{
  "arch": "unet",
  "model": "class-conditioned spectrogram diffusion model",
  "dataset": "synthesised sound scenes: up to three everyday sounds over a background",
  "train_examples": 26041,
  "n_mels": 64,
  "hop_length": 160,
  "input": "log_mel",
  "spec_augment": false,
  "win_length": 400,
  "conditioning": "class",
  "objective": "epsilon",
  "cond_dim": 256,
  "targets": ["number of sounds"],
  "num_classes": 3,
  "cond_dropout": 0.2,
  "norm": "groupnorm",
  "activation": "silu",
  "weight_standardization": true,
  "pixel_unshuffle": 2,
  "widths": [64, 128, 128],
  "blocks_per_level": 1,
  "scale_shift_norm": false,
  "attention": true,
  "upsampling": "pixel_shuffle",
  "init": "xavier_uniform",
  "residual_init": "zero_last",
  "optimizer": "adamw",
  "lr": 0.0029,
  "beta1": 0.9,
  "beta2": 0.999,
  "eps": 1e-08,
  "grad_clip": 1.0,
  "steps": 18600,
  "batch_size": 128,
  "epochs": 91.4,
  "lr_schedule": "cosine",
  "final_lr_fraction": 0.05,
  "warmup_steps": 930,
  "weight_decay": 0.06
}
Rows from block 6 of a small class-conditioned spectrogram diffusion model, named by matrix and row number. Each number is 128 + 32 x the weight over its row's rms, rounded and kept within 0 to 255. All counts start at 0. Numbers have three digits each.
After each channel's rows are labels from the 100 clips, of 14976 (inputs lightly noised), where the channel reaches its highest value: "responds to" is what is common among them. Only what is clearly more common there than usual is listed. The data: synthesised sound scenes: up to three everyday sounds over a background.
# convs0: first 3x3 conv (model.decb.0.0.convs.0.weight, 128x256x3x3, standardized in use, each kernel summed), inputs 128-191

convs0.106:130103138103109105114154172126161137116118191139170154158131124150121154127115138159107141118147170171140088129130112123135157141119157014157131142113122116153150112147177145156116127158133137
responds to: crying baby; first sound: crying baby

convs0.114:119112137112126128119148117121133141137135119126123134141151148140146138115159136134124136164102154134113126137079123135115145114108141163128153130119132154145130123124164120130128144142172128
responds to: meowing; first sound: meowing; background: none; howling

convs0.36:122139119125126120119112112127136098129114099154127154127095109172111122129068138133114140126165136158122127140111133118126109154124158105118092117120129122117172137128123119136150113111145124
responds to: siren; first sound: siren

convs0.19:135126162105131141103140144136151075125139149133134140120121135154131105137092135166124114119135106120133123134054138163147103130152141129134063149120115155117157117147155141139119136146155119
responds to: background: none; siren; first sound: siren

convs0.21:139127166113100114144117112126107097151116133134147129135148131133130131109098146226134110085139122104145136155131096112135151105150142205021150125081118136175170122136135122140135126126109124
responds to: crying baby; meowing; first sound: crying baby; first sound: meowing

convs0.112:122118150132131149152122073155123153123130124130120130201151058153126117118128092129143152155119144134157128129130132139124105148109135128134125153122136123149154000124115162033140120106129121
responds to: rain

convs0.103:177104146119097195100179103154121118121132111191000125117113155149110186156109115144137113129124151133120137104122145098140141152126095152118117102129166086144113147114140155148130180168120193
responds to: helicopter; mooing

convs0.121:120117160090147113182131130142128086147161109136138154123115115110113121119126105179111107151127073058112143102116112163119072108130128116112093159085117115098092100118113132113125119180073120
responds to: muffled (low-pass); thin (high-pass)

convs0.52:124130146091138140077105131188132101085177096128127140129133145130092131133138147140157130137128168145139108141133117084135106154158158126135131167148118123126130120141162125122140121128123114
responds to: engine

convs0.117:135150152170133110117126139057128135084122127111168098136124110083079138124119141109115111128143098120110114099148135100111099094110104116118122099132134118124123119125100123129162108170119115
responds to: reverberation; text has "room"; text has "reverberant"

convs0.125:146172147079122163121139173121086105148140153152096145146126124161119144150114125138145114112142090166151132124128152080138112197113142161126142105137133125079089162139077141123126155148123157
responds to: background: none; siren; first sound: siren; meowing

convs0.71:131111172117114144120163129158131106151073119118139127108123106135088105146129150120130132143142147121131138142141126152131138119124171136134138158127129124149131133136142107116124130149109117
responds to: engine

convs0.90:136122118088150132103149080127084135139154130125113121104091124162110129081148119170133170153090114113133133117155119150126178175086096133132150147164146000154166127130118112122110131114079137
responds to: electric buzz; fly buzzing; first sound: fly buzzing

convs0.84:128121188074144123164128133155112106125140110124121157142121138114159139126120151184122142116136124088118116118130112140116103110109137124133125203109126136098094137124176139099167115180139123
responds to: thin (high-pass)

convs0.41:120170150056173135139143126182150097178130171133126160145122160113100137139146119137148143108088105172136072080101137148123143112124128113128113154120163118135177112133152099162126112133088115
responds to: crickets

convs0.11:145075135125092117076126123120132105128119134157113136128063142130133135120132084114128110237118152141138124096051123125138123138109161122153135120129127119066136138133139121124136140122166134
responds to: meowing; howling; first sound: meowing; first sound: howling

convs0.30:162134121076170177164126097124142163102130114130075144167123123140123141118103165098143094106140110130131108099129111111132118154161176168124140110063150122140143139138106136164115147119117172
responds to: chatter

convs0.47:141117144071135124143132163122104153115096208147152182139148166160127136129147128110145118099132154113156136110126127107130120164103165124145138165125134136156136144123155144114118138125159135
responds to: meowing; background: none; first sound: meowing; mooing

convs0.34:134127158146116159151128135083136124081115118146142143127122165143159147129111114147088138150121123131143147134121117126139145129143161114139120148134143166137140119133186136134160158125159148
responds to: chatter; thunder

convs0.69:175137147131195134090149118062104132117097122124134106130131164112088160173132095127155120112125058097142179114147155152121102114156101143116133110109175111112114144102068137157119169140068155
responds to: applause

convs0.15:142188106114095126146123117144135103137125122144112159154103129110117119111094108130117168074134134152130117131178126124132124166113117155174113146185143127134117118133156116121114139127168144
responds to: background: none; meowing; first sound: meowing; howling

convs0.73:132104173154151174154132134122151158144134140136121121125231134109118133177138132093143100145142159083118148126158125125140114129152124103106115121092131243126118117121114125150166119105113123
responds to: electric buzz

convs0.83:132122151071092103090115137145132084147136134154166147112135133084170118135104104119122116153123129135119112102128107107133122131114135143115108165149125117124104123130137095117123136100123122
responds to: frog croaking

convs0.126:140072095107151117106149112175140131120128128133131123127123113071183125126121132173122139129132189133137145093147133149154139162132127137111145130101127120148144117137194141136157136115122129
responds to: engine

convs0.77:133147187115168173106127161133128127163102104145140131154140126131107069123118129139132160113116081159000103104118081171130133122131155124119134131156134110139163122127137123185164156122094124
responds to: typing

convs0.82:140131131170096138111129130165087062117145123137127162139155106145107148137139181085145098103168104119150119092140128106150124134148122124127145104120142073091107168143173146108155127139123142
responds to: rain

convs0.70:140113147118122170077107140100160072100112082146085128094121113126040141151093163163104046149148145098129139074107089176159174157135081155125113147143122127107134088148160113124176160157141165
responds to: coughing

convs0.80:133133135132108141115151107106111137138121082104144113148167130089121110136156120122133113118109101140157144134162138138137146129128153140124162121151148131108135147139121133150150131124106121
responds to: chatter

convs0.92:107146134114127088133140150160098165144102152132122144117138154109154103110131108125122160141120166127029135147131091115115095154139163131130130145135109089157157136113100119155154137106181128
responds to: typing; fire crackling

convs0.33:129102154090133143146111081120171173109148098138111161111142116104140111115142090147125134159134117121110111173139158131125130099103185103117122143125143112158130129132133124140166115116116130
responds to: laser zap; first sound: laser zap

convs0.79:130149102137122107133119126132145095105149147133115145115151153162126106109170118111131102084123146142147129147135139149133130107137143111136137106166147129112157129135131125163155122184109125
responds to: phone ringing; siren; first sound: phone ringing; first sound: siren

convs0.49:105164130121093141137102147134160122157118136135136166126115129146131128136144106154105163161164142171113124131143112139138118160116155097152130119135101099126132120135151136132142104123152130
responds to: siren; first sound: siren; meowing; first sound: meowing

convs0.86:122135147102155181105124154139091182125076110151141141118122136143161104116134113134129136162113143134140136135135112171121145133136118134141127116117147129147177133129205000126101131134120117
responds to: engine; laser zap; first sound: laser zap

convs0.35:108124181114092148144119096120185122118110116165140179134144123158118128097135164168099112131152143153122108124124115112154105098134156111123146163078112160150162156162163129120155123112188131
responds to: laser zap; first sound: laser zap

convs0.56:092146086092102126102108168103145112149092165136168117130123132158123130137140110134157105107129159141148123162100118089149116110083130139118108122145115178161175160139128149118111116167119120
responds to: reverberation; text has "reverberant"; crying baby; first sound: crying baby

convs0.2:146155111118117149166079149169120127064085155128100094130143131116159156123155130126067127129135158131156023105128137118151132181148145125158133154138110141137147135132133135137133169109105157
responds to: crickets

convs0.65:166192171067152116127140131082121155058093134126129130162129164154085152160152196125131144133119138096170147126112125102128130162188116113114155178133158092090153151128136161156130154147093155
responds to: clock ticking

convs0.24:114136152129131105105077150120144147125127170110137112131134117122144102137135114134124158154113174090098095140110130134110092127105159173161099164117110110102150110099106118152151125094144116
responds to: siren; howling; first sound: siren